A small multi-label audio tagger, trained from scratch.
Model: log mel input, arch conformer, norm layernorm, activation swiglu, layers 8, width 160.
Training: muon at rate 0.015, 6500 steps.
Data: trained on chords played on synthesised instruments, 52083 training examples, 8.0 epochs.
Rows from block 3 of a small multi-label audio tagger, named by matrix and row number. Rows with one number belong to one neuron. Each number is 128 + 24 x the weight over its row's rms, rounded and kept within 0 to 255. All counts start at 0. Numbers have three digits each.
After each neuron's rows are labels from the 100 clips, of 14976, where the neuron reaches its largest size: "loudest band" is the band of the loudest frequency at the time of the peak; "strongest on" is what is common among them. Only what is clearly more common there than usual is listed. The data: chords played on synthesised instruments.
# gate: first MLP gate (model.blocks.3.ff1.gate.weight, 640x160), inputs 0-79
# fc1: first MLP up (model.blocks.3.ff1.fc1.weight, 640x160), inputs 0-79
# fc2: first MLP down (model.blocks.3.ff1.fc2.weight, 160x640, transposed), outputs 0-79

gate.281:146184153112108126128115140107129123096103126114104117149107160106118173119087163108131139131105073195113090143133092151114133101102109145126125121113133128134065168123149147142164104086113133102143111109133126170103199168151134109116149143
fc1.281:096106095166131140177113110126143131150103136139140140114156120134125106140126087159097123105102162078150146137153162120136115128142159101131125128174106163107152093133138116120072140184118096151105158117149130154166066107099102140156116109
fc2.281:163164143107120110113097117124137146115120129112119173152129122141110144148162056135073114112117051138151113138155117135126140113178141115167104156129179166109116117117130178128104115091135150139137161150098112137120100124090094144111126122
loudest band: 500 to 1000 Hz
strongest on: square lead; instrument: vibraphone-like

gate.400:105106109140161130151132122119128107111134118157125163082165121125155098148108110115117154082146135108153133114124147118132140121112083078142131134124104109114076144133150104141113134122147100128071100150109107150125139105149140120140159124
fc1.400:145123140100077118120128108125141111140138149135141112130127128152118176106102077139181113161119094119105112185132156100149144139166143184156161144143160135083131113134128102110158152123113110122143123119131160119136123135077111146111092120
fc2.400:120109120145157152132112180150122144147139104140174105189123087123092141133146134119144085150095133126157094202123100157149130135148092093112132151091113072122119097146136151116154156160139129133129136140084147118127121121085105162140134120
loudest band: 250 to 500 Hz
strongest on: the note C#; the note G#; square lead

gate.302:102106094160108142133111127123151134109127122135132166160126098106098120084121136152116122114157170110100123138161132146107166123164143138151126139121158099135074104173141111105108153142139131148128094158120100114132136137140126116161083118
fc1.302:158157171149111098123150122166129115116112181176157094097142133119121138123068150116122118144109158142153116149104139096153115110157157104108087135116153109105095091135168147120113139161117128126133125111134090115124108133155140155144164140
fc2.302:137143133101132137174138114123109129125103153144178124164140110116118118149103071156159113078168131097110190123139120144156148151097156117136178110122126124142180087118122137137133124096123112089126136123168142116118088084167107113127149159
loudest band: 500 to 1000 Hz
strongest on: the note C#; root: F#; clipping; text has "clipped"

gate.435:132142099144128103105123104129120181106090138118136132177101131106108138126117136153117098118109138161089096136184131119130133124113102152124176094107121114102137124144107083125154178109093128130110096149152121119159146126117123117074128113
fc1.435:110119138101158091148135079139099153113085147109112099149127111095130159136108109124122112098150172161088095167162139103120148109101146128083162097082125154090125159124087083106153150136103106115096127147179112094133143087137126127092127110
fc2.435:130100149109084130174139104143108105106053104093136105125104089125144097144108152096135112118141129171160138100135149121126138085131137108138145146105148153108160146092113137120126166129132129137085126188179106102113100134091157135134162156
loudest band: 500 to 1000 Hz
strongest on: string section-like

gate.158:119112126093155092146121118156110133138147138123125157063143113129112107151125119139137099112121157128120121155141179127129104123178149057128128107162157108152127163151089145088130160119112143145146118119135097118089124135132167129103116128
fc1.158:091090124087133122161137116138098131158132109132136133055109111134103115142126130154135138097141139112134095152127133123125091102141158081139157063125131123178109169157112163119143161109119145138154132131129118115130100111132137149144154162
fc2.158:167132160070150150092103129125103179155142119087127149077113138135121085083131124124128094106108129132121109092114158099148105107142104089162127150146143168138124161088151150129130101096096124167108123090177127133125164108106165123110141138
loudest band: 250 to 500 Hz
strongest on: saw pad

gate.42:104091134131174138138119171127142149087167162105148172144179124121118139136107105169114111147137112098116178139109141131161108107151116150119092155074098111145137101124134113129143131146129145133128132141137155139129073126098168119158110091
fc1.42:140134163085111100147090123158158134164104109128145117147119060144125156101161150097138121152120130127164083130113117107130175164088105129152141101154144098063122111116101104128118140129112134164124135150130108090106123128139134114104151176
fc2.42:156090185160082110171130127151141094159096147173103106154108141139091152141140123073141153117101123138126101101161134107099105092127108113137108132110146135085116146125161112162123144155139115107146102116156088108142092120088118124142134142
loudest band: 4000 to 8000 Hz
strongest on: strummed

gate.350:168125055138130116116098180094123144111128114105141131089156189149102139143106187114141169117091093145127116129162147123155111138126119101131143116122129115161114148111140166139145118113125115166162118158136147130120181118136101123117162095
fc1.350:086094180102166122124156101175126151131117139102149124128089069105166096132109095156153086118128136126165123117092115128123125175106158146136115108142143135088115127169119066142134149153138143095114112116146095111143132139126164143136100157
fc2.350:136132154110136132153159105075182103117120185160091140163075088062142132112107127096152156156104113154100155156150138165121104142172133110141101149103129132139146139137124116121094151126144096151122102120172082106130124145112149125114109164
loudest band: 2000 to 4000 Hz
strongest on: block; harpsichord-like

gate.8:144154114134155133108150096148134103122116143143110122074133110075159144118161119125115125136153125085128138121169142150105123125150135083129119101082125128146113115153152200141115110116135159140127088098084096172109140127087157165176140128
fc1.8:131136110169153143134111115151151109120106088147112132146165102087120137103170119158139138144161107098147131134166129121110117153140093100128145116125164122133087131117128145121126117127152123138108136077063120154092110121082157155175134136
fc2.8:133121103163128158134130096119151129152105162176149139125117129127146119137148147150122136121152148090136170137135163116111177093121112149173162117085092169145122144144131123115155125105107073150120128113095169144111089087103157140183118123
loudest band: 4000 to 8000 Hz
strongest on: harpsichord-like; pink noise

gate.122:131126140161143104183093138115104099115086145130112106168142096145135120166143103143171134125120169168120104147117088133145146089111153143139077090122122098124110170105141154167076152127136153124097114113123139129138158125119158122129133116
fc1.122:191073155127150097115072122109104128169152139090129107119137126125087137110121128145124087154118155132145131156115121096111166109131140171129137149139098137113155135076156153096112102154106145150127151101133128131119144125140079145128094110
fc2.122:106167097146144122127091143101140114122141136129139099090147088121085172120123150113107122106123157108097130149121152104075167119106148088138141147138137111164128105175158137103097143098160119119163170162109156144150121209116117145139090115
loudest band: 500 to 1000 Hz
strongest on: the note E; strummed; root: E

gate.59:139130171143121139141121159079142119109150115127157131062099140113133148138138085151110102117127056099149126132122130100145114141107098114095090186132137150129160165132123126156134103153133139158104120104157146127117090133096107151184088131
fc1.59:113109159160136150139110137089120176137134124112152161081154109133113152153087099166121145115106080129135094136113122080128112105141136136138136142148132138172143156126118149130146075103151162135106146128178116123141105147137112150150120130
fc2.59:107130123133114102123129135120114102125130145127168096123163153120076134120128102107129119143134140129143110125114118116102167107115097158126127133135147149120145155146100147132108165107110138139129146164105115152118134102140158155165104106
loudest band: 4000 to 8000 Hz
strongest on: white noise; clipping; text has "clipped"

gate.517:121116142150159152135099140101098130093103102155154119122082181137098155129156122107153110152111131166154145153163107129080133143142150080165132175103100151088171145159103139113111121134075160108125112105142128090142135133129121105130135117
fc1.517:097153135105120094167126145123148150110108134168121097164123147162169107137137131113113090106177128169155110120124151099137126139088131124108130105121125146113084110121158097098120141102164148140100126097156104111170160147122133153079153146
fc2.517:118125182107151099114123132121118181134129165116097140142149131150090118146137128132112107128170135171144110148126104123109114126107118170136125116127085135123156084114116090113160109140116136143182136110146160106169116111121099094124125120
loudest band: 500 to 1000 Hz
strongest on: the note C; root: C; marimba-like

gate.594:120111111087102121129148146140095081150126148069118114092109131132147083141105102166125105084163121102153169119126122124126099121122157096160126130150180143166148160130111126113148070111124148107118162135139093121158122123101125177152154157
fc1.594:097155116076095129143150140143123130148133155073137143075121131130129113136119131163145132093154114122128169143140118129120111130136149117140113149122155155154114178136111145115173068089108129100095156142142057137150105127092137176129136142
fc2.594:137080115102137114102151161141114099147133144114124094127112114164114117117157134100123086107116138096079130148138164106148097097162117117125126110138157134151172140176132152092148135144134133146097120106169131100120125132165114130122090136
loudest band: 250 to 500 Hz; 500 to 1000 Hz
strongest on: saw pad

gate.566:124129131152140082118098158169125089151132103146147176106163110097166160099113129143170090143131145135115130131149153097140113081108150108147124139083147120162122126153153159130144129093141125145104105135126145197131118126139138106144101073
fc1.566:132129139136152095127107128175112085144123139116146159110186110093158139087116134137179083141105128144125122168171160072132092104104116108105116146097142115163110139153132145135155144086150133140107120135117138167161123122120109087147111066
fc2.566:076119113134113130149151134156183112089159142108129133103136115082124164138136146158106104129144116139132127119109139130158108123111124109099153146150133134177130147118165147131115125079130133163145050140121167160113177137104139150098133160
loudest band: 1000 to 2000 Hz; 4000 to 8000 Hz
strongest on: white noise; muffled (low-pass)

gate.129:123157158124111153193089154107130114124113145129124158147125103122093090114134078154151138176172138110134118143105105122133140104101150136167109097106070124078107132143104155119143119124142107140127110149114112146134115145112133117161110157
fc1.129:136130149163105129182125143128147139112140141134107149133137131103123146093165128138134132150188137148100141136092157129111136137104123143162139093102077107116106131143101118145158116119119095113120155136120104133118139143118115131134131109
fc2.129:145146151139150129164142157166125108078110160122133113064126075097112149089153118133156142109161145100119116146132128148115167107152094154115104143143126130113069139140172154155117111110117134136109145117106130130137094121134165122130137125
loudest band: 4000 to 8000 Hz
strongest on: block; text has "noise"; string section-like

gate.562:119124173115160141138156132133136085190139091179099124148135131125100129092077110159138138145130158109157131133120162136136149121142124146140091099143070121138165134120147116138128163118107087092147122140093124118166130069133138102091102104
fc1.562:153146090124114118140118119099109179071119171089172125113114127159177131150187141106130129125121104136109121105128077113120115134095155128109167153109177142135082118143102142118120094131143164163123132133161136131103131160099101134177150139
fc2.562:141111114146124134153065099138140123146102142114129113125109133163171162171137110154123094134123101173084153155141106118088082095088138182156158115072150136130142108135108141130143124124130113162165138168135169137184086125122082145111145160
loudest band: 250 to 500 Hz
strongest on: electric piano-like; plucked string-like

gate.377:165148139133132155163129116116101139136156093139129103125167140115115155188128134140112121089117102160135088115140132098175098139144133149186129093128115132156095159125121195116102126118162135149110138122123165087146085108065095102139163078
fc1.377:128142135119110088076126151147165149148092122134112134111071114154144110047145123105132130156150129117095136110155083161079151097141142115111117169140096130112135123142159077145140140109114140095131117149117116154122159141161155165091097149
fc2.377:086119162113155114103169110092111138131101150122091124145106129091133142130124115141129165145124145094103129126155074143128108115140119143090114149131137125056174111149125096112129119114144113150142143146187091126149121152158170173087120129
loudest band: 1000 to 2000 Hz
strongest on: harpsichord-like

gate.48:139158145139123132148108121100115123154158128162113157096197119119152139140123131134158131148143121106129152129123117092173132091136144123115140115102154111111104149104125125112167117066130121111131159130140139118135160109129121126128068047
fc1.48:118124139108141120136124194127111141125171124113126131147166106142155144155114136128111123115146065129104160139132101082134079131073116136140173124163129104089190129159126141105125150119126124136103127094143130119150149146104131169164136136
fc2.48:128127111117131114148162123155127112104149152099102110167180167127113126090105121157119103087132108107160084134087119174104156175141157145128131134140145146132133145129100147155141156145149102172148066107136105119148131123181151096097126172
loudest band: 500 to 1000 Hz
strongest on: the note C; arpeggio; horn-like; root: G#

gate.512:101142098134136131126138125112155095103118133114083146117173150124137102150148147181112156112163139098136149126157110155161170147132127123120134111144121103134132131147137107169139108154138072128174135146129139096114136088100142116123093104
fc1.512:183151156102130090150105118121120136126148124117166094159085087132101136111089107100113108154132114146145114117113125111119104126113106126120147139128185173119157139125128147080093151107124209126132098118148124141123117163155107134117133115
fc2.512:124131129125133112150132171131096138139089136114134103133108120150166124117103127120181096130126151132132121156142147113121108132133157171148134123081123100134129131099163118087175122158123131115116115170150160083171133151130112139093123200
loudest band: 500 to 1000 Hz
strongest on: block; saw pad

gate.102:085122126112128156136105148125135149115112118119125132123131111108178141121150153111150110128184126094104134132122138156101170149133131107141161116132097107108127108147121092136140104148154141121124105145139114127116111107119156138109120103
fc1.102:127114098072131110123133122122146174108096126131162154131126134127147157147143140096140143124142110106119116160102119164111159153123094153121142166148088118128100140139111104132113108153156123139123139132118095122125112045166157149121146123
fc2.102:075109157081136120116111107115082137098143174125075139117133100130132173130184134148063109099158116141144120129125146152135161065104108160141148147120117116153122116107092086154132122127100090106105122121158121089141123124123157095139133144
loudest band: 250 to 500 Hz
strongest on: the note F#; root: B; root: F#; horn-like

gate.211:064105103111135091133109152162114087095160106105111148111082142146131103140110155085142185091097126146125126082135123154144152163093108111141084160128094146165091144143128097156126143186108141147106116135123134106100140113134118169104102116
fc1.211:167169096126116130139117164146104134159120110159128069111140138146111119105141106133164117145113156101131127167159114138118116156139140117109153094148140124101143096115131125135131146109131078112148113115133117130161107085096174140123140118
fc2.211:093138146123174118173122147141078097138113110149107155152122094162120197109189071140160077105111108116127116151135126118129141149110130099121156118104138110155128118159151142129129133164084140144093135124147174134088110134149131114164122142
loudest band: 250 to 500 Hz
strongest on: the note C#; square lead; root: C#

gate.22:118139109149152150119157147121119092158144119121099132138114102132124121160174141146144118130161081115103149119133121126102113101129106162125148127117132098129108112133130139113097134074156113118126085141130110153116150102104116108132110115
fc1.22:157122099139123139131149083106163111106124125139139063130152167092103137125112107114112102097074094189126091119135128147143128131110135121133106132119103115124115107087137140127148143151136091143127182089121139121129117131134130117149159157
fc2.22:098086107127109093103135099133128161141155155116100168103128113107148129086124132148099152174097096134143137164123126094124096137102167157114126133139142153111145165122119108108113152110118163116089152184147097119156120127089149153086145136
loudest band: 4000 to 8000 Hz
strongest on: arpeggio; playing: arpeggio up; marimba-like

gate.327:084110141144125152115108187110169123111159093136146148158136141140104156117083171121139143114106130146111116109121121166154120148107134124123137141092129126162113139093140148108128105131102142131122104141134154127166149143087118126139162092
fc1.327:132094141123082168123119174134181115096175127105140115135154135145107138145064160110161149107117127144128125116128122148187124164077109148114120122132118136133123151095111130114117122109091151119157134139136142106103166162106120121146159115
fc2.327:122131124179172140099104121117148142126151089076153146137135132121095095152102123154105090134144117122076123110130116154135113135132162128093126126171116130107092158160179104064139127160122135135108136150101137142113135160107180125137149129
loudest band: 2000 to 4000 Hz
strongest on: arpeggio; harpsichord-like; electric piano-like

gate.95:128151142149182133173159120123128133157080111124147140134112151138092177167137139132126157117123166117110136151123142141123114124155136137117099109108153110127133127110127154091153132101154098107086146120151133130108124128119168100105151123
fc1.95:120146140091119127100130152133120156167116117115160127112140092101105126118087116133132115140132113092093122111126125092169154130119137159130064139138129156142161150121137092123121159119155137143126116153138082124159114146138107154104122129
fc2.95:144195146104122126109094127063108098130132089130131143105116093107115123170081113108147131104128122113110119138155176115128128111118162129121138100129137119133141110147102138159114111160143160161144130183168124133163135095141111116137153109
loudest band: 250 to 500 Hz
strongest on: the note E; vibraphone-like; root: A

gate.179:112157143141070113120126112055077147095161097150118109093123157156110075116145169110123102147142099114076086133150153085114129110103120134118145159107124125124147109114121166166167120144110154100158110151171112100166141149127123110161150135
fc1.179:157090126152131130122092178142135151119124113166128115154145174157127100132174135152162076147119094143130130188134206103152140133141136105131091127133121109166117145090158128136122117126116157133111093155114112137180160114118141126137123134
fc2.179:177144098088154171130115125149130079132147101124176124100154147143125084146140148149138087154158110098104092128141185095113090116099152094129125138136094155144130075113152121134151113123144137156151140157117109073152140144144115118104141080
loudest band: 500 to 1000 Hz
strongest on: the note D#; the note C

gate.571:129152139140138110142113201135098150113124143129142100113166122107104134155127076131138138129102117132148097095138080097152133170140103125139092138173137097134180105144116118088148147150115153168087144145107074107133131108124146169152125162
fc1.571:138105109138116115146128176158130121114128106108131120137157138108106109103093136090139106115116110173155116125133110113135136109150134115134111135101150102167191133157117169110161131135114146131114153123111119107116149121120124152181151146
fc2.571:111113091171101153128122068124160059149116096104122111129177139108121132115099087119139117126114149139108120162120163084107111131150136142140131066135158156145173135153120120122146148107093151143139178116102132119120113141114156106140106101
loudest band: 1000 to 2000 Hz; 4000 to 8000 Hz
strongest on: thin (high-pass); pink noise; white noise

gate.591:105176179136127137136165143158090097154161104090093129110136135104110115114152144124127104100152126153124162154115129129113126085096159125131133196127133130088130149152145097128109169138153088150091129114122098128106098075151115142145106098
fc1.591:114117154140105116130126132155128136163163150110128103096190105113084128131092141134137129148174128163107130151131125095122104136136078149138143076141131101148143123121117128132117092113175101129091126126137170149136139169099117157136090121
fc2.591:127125120151109136104072185126132140120191168120118124116133145111181105151114108162101163125146107130130130123064125121121125178106138091073089123138148139146129154117149154141136115142142077160112157132128163140106120121144138168118104102
loudest band: 1000 to 2000 Hz; 4000 to 8000 Hz
strongest on: white noise; muffled (low-pass)

gate.5:108117163106089122140125133099129136130120113101109113096133175115083127124114134149123115131095118136134140131100173131121140078111151104160163125089173133160138119146158106117105165140120092115088126150151125167131114125149136091117092188
fc1.5:176118115146107117112085089118146105132139129146101153139094125133124166102151103120152097100136127153178093131171099135132153118158111138116138133145082135108141083100111166136124130124127156148214158144112126127113180092117136127164137122
fc2.5:166118128131182108095103117151119118148136182167127160151126121087151111109130157122114116144185181126113141097175106122129164101140146148115144097162066147139077136121114137109132125101126124123138112142121133112083152163116124152191149128
loudest band: 4000 to 8000 Hz
strongest on: quiet level; white noise

gate.331:113130153111108162093116147131138101141183155132105156142135166123124133131150163102147129119155107139144137105111113159096148121102080115163109169141120141175126112135106124129139148161109138126157124117117098124129157180141084101096107102
fc1.331:105133141134126100176128111126103144137065140123145126107111116173117149134091107118128148139117121113105107129132131105106091095125157146121164114116115112095126089115141184164135104116123088117132104103120163147108088118133164160130139146
fc2.331:147134196123134147124102143177119128124146115124126107166105110116117129091130118171157063089102122134121110110125104107132133138118142099127152147156099137139125106167108113120117093125135111112140153152102187118108145114109185099117154140
loudest band: 500 to 1000 Hz
strongest on: the note C#; root: F#; marimba-like

gate.611:123132111157113112061142106130163149145100148138141136141153107139106121112130129148134157134085133119089140119128145109123109146154127121121125141156120113156124097167111118113133118130113131121140156118095127183104124133129123129157143137
fc1.611:132117139122133146177102155132081107117156125130083111112082156136139129136119142135105091119148099150172138155117126157142149123093143145130162087086154143110131167124144120134129133141136131103135105128164149061135131123143097129120108121
fc2.611:140110137144152158137126118127122094145164101155126121125092201157121113120154138119145101151146117150155147169133157141111115147103095160122128154086129148088150094105117114133078141142129171096101105122147099135115155170108142146108146116
loudest band: 500 to 1000 Hz
strongest on: thin (high-pass); vibraphone-like; instrument: marimba-like

gate.9:141094160140150147130180188147114115137136138082112115138067131110134118082140102153112122131125103142144117141098108130135113169127147137150121086117169134133134119175123148124120044128165147142131092145124192100165097089097154135129117125
fc1.9:176155121102164085113178135103119164152133124115133156112119106135112142119091117158145145138142128149104125159138111122147138137123143139109144137120152111088107170146128110136128129139116134129149105109097102091136178128137143144160092113
fc2.9:128118102131136149138124123131126119178150149145102143092189150077144143131110141168120159145132155137131098111080156125149116095099144100090121117085103124151154168132110141064177164112115139103097150093132141149124105138090091173115130118
loudest band: 4000 to 8000 Hz
strongest on: arpeggio; white noise; power chord

gate.64:132127104118132141127154134141107165147121130160088120129113170145130135110155115125136122130123134160146129144148173133102155122096141125106133219136060116175111123117110102106171129160150137095117120151111123122152124129107105146084124162
fc1.64:090126111143136134127152171120131160139128111185116137091133147134166132114159147108081122123122116143149156089137137124118124125114133054121125147134078138116103137135114134118149103160088096131143149131143112123185133136104082098140147128
fc2.64:116161145140184156106160071124114127136140094198165128117145160157119148120124117139139096144163130142096120133108127130092086121116152126162122116148077155114155128076137118122155110125135125129119170177126125113150072131121118095099162111
loudest band: 500 to 1000 Hz
strongest on: the note D#; the note G#; root: G#

gate.208:100133147150092093147108139140116130102168079085152130145095139083140106158099146143184150116100075122137108110120098103113122149164114139126125129112134137106096138158129146165196106128114105159081167077119125132140177155162165076133127119
fc1.208:134146144124142180115155117119174115145111134156115151135132152151101130146163083101113102167136177133120145122188155142144119098105138149103129112158129070148129112113143115080058158148127132103170102145138142121112101100124091167127123170
fc2.208:178113145099145131107157122168109173147131131133117113118139135120113125101182110120137108147189178156127113162122151122144119119108148136135129170149145142125104151093125109132110120092145111093128158101133154110117104078123150130110106135
loudest band: 500 to 1000 Hz
strongest on: the note F#; arpeggio; playing: arpeggio down; root: F#

gate.265:134112143169108145130136146068144154120090158114117120149146109084121168154131112116152145137137119137130168152122139113146138111177139118101157156124147148113160160182121102118141165076101116162101091147102176144165156121162138110132101140
fc1.265:140127128094115157137132101144151155095098134133114107138151133163177162105107144130128144083121132120123083084158132135095140144104141149149151132150128151069118147119130140126153162161104145068144170110159133099128120165118075129106138103
fc2.265:160162124120117135116152081112178162149114116152092110165103125159129096105123136123148122112158143099106104097161132172117133114116139124173138162111144100119101117110114123091114128139125139088108100188142168105149146151100109095168124129
loudest band: 4000 to 8000 Hz
strongest on: thin (high-pass); white noise

gate.311:163134082092129132127138172100142133134104103118150085093130158122079106138178152110120084103106148116136145097113141096123093175114156117123099105155125087093132067162081128116158161131116149151134117089172137164160158121099124113143094109
fc1.311:128127195185126117120124110120093105149152137127130172147095128122136097103123086128116141168124102137139102140120129173109106123144114143156093137126150107179137133121146119116092118112156101096126137181123129099104096088124137151170170103
fc2.311:095119129134116143115188144116112133137160117111092112128114145154139147099129144168146159136152113091094063149119123155148122142106089155122129140045085146166159165139125120131108123151151147085120137112126110192161141125121130167129131109
loudest band: 250 to 500 Hz
strongest on: block; the note D#; the note G

gate.578:155154138137083152137106171127132131098126145134123147153118113097119110196121166125088152126149140103150093099132127125119119145160114099099141162131122131153160134128081104130144141142110111135134110090127089102120154154115158125144127126
fc1.578:146129104105148114137154111137099196138114106147152110125114090103117175163134121151141087146073111129112129196128104096181179150113171051104110102100125099097136110115132119165113119143163123116126105133141115152130117078104134104102131134
fc2.578:126156149105141136178141140096138120109161090129150149175161061115119116079101110172175087120108127108160140140132101120145144133116147111093189109141129106113135115153162132132141116107138119138132110130124157138117153096121158112159148152
loudest band: 500 to 1000 Hz
strongest on: the note C#; strummed; root: C#; clarinet-like

gate.536:087110119116131143104100167140174119146133133117107154153110157112137141143116182116085165113120136145143127128138115153127088124106151154128108123051119120134098125104127133163107157136108149137143105120113089127168110139158129105145149180
fc1.536:137134115178138160122152109112096121122115117135181059105153153115096116072095138134151084150140141121111109150117127095107129127134150123106113167155151134125146117153147156111156121135157102119139151133093136153094128163130123128104062119
fc2.536:123131194155123081119121138119126142153127097124098129147135115135128100115122109141140146099131169082148145147141124130137105152117149102109132130121094132096168132099112119130133075145185096100115134140166131139155161089092143137124151102
loudest band: 250 to 500 Hz
strongest on: the note C#; strummed; root: C#; root: F#

gate.180:126137102104132083156139143152091134088102073126035113127146102104135115146140153128127115147103138112144098130126110141149107156105147130124114083124153191118122144119116135134087130093148164130116149105125153146124124096133192150139134098
fc1.180:120146107121176079114102132100121112135112133145113115128144114103177139145135094141171160155155117113131117111119120118130097102141156166167112146108143145114156147101147085103102162090119137133123145125079069105132145104111160139122105144
fc2.180:097135137121138114116144152121116115135127160135149113130150153120111126163116127103149119120181135147111130138124130096146117139151139102139091117118141167119118173140135102105095135101085155160089155131142085126106104095116153115112141138
loudest band: 4000 to 8000 Hz
strongest on: quiet level; strummed

gate.62:127102167100068123137119166133090127109125098114137124167139124076091168144115141112138125109129092130122132124104111122130173090144125111183089110117098104123139083130145150154146127095111098160099129131151158106171172129121180143151064131
fc1.62:147113165093092119115124146144089141104116111136171131151110087119111166108128138106141130110140107121106140144108077104094191117129150124173086119123114123099106097145153161102145111132107084143121117092166143100165157116113156137163081129
fc2.62:123114124138143113128126168110134136113112168160113122140135083113103143112092162186119185150144077125136151171152123154109127171162133157136107112088108087158109093131102137097105118139114083129137128115117082140149122170121141149121126102
loudest band: 500 to 1000 Hz
strongest on: the note F#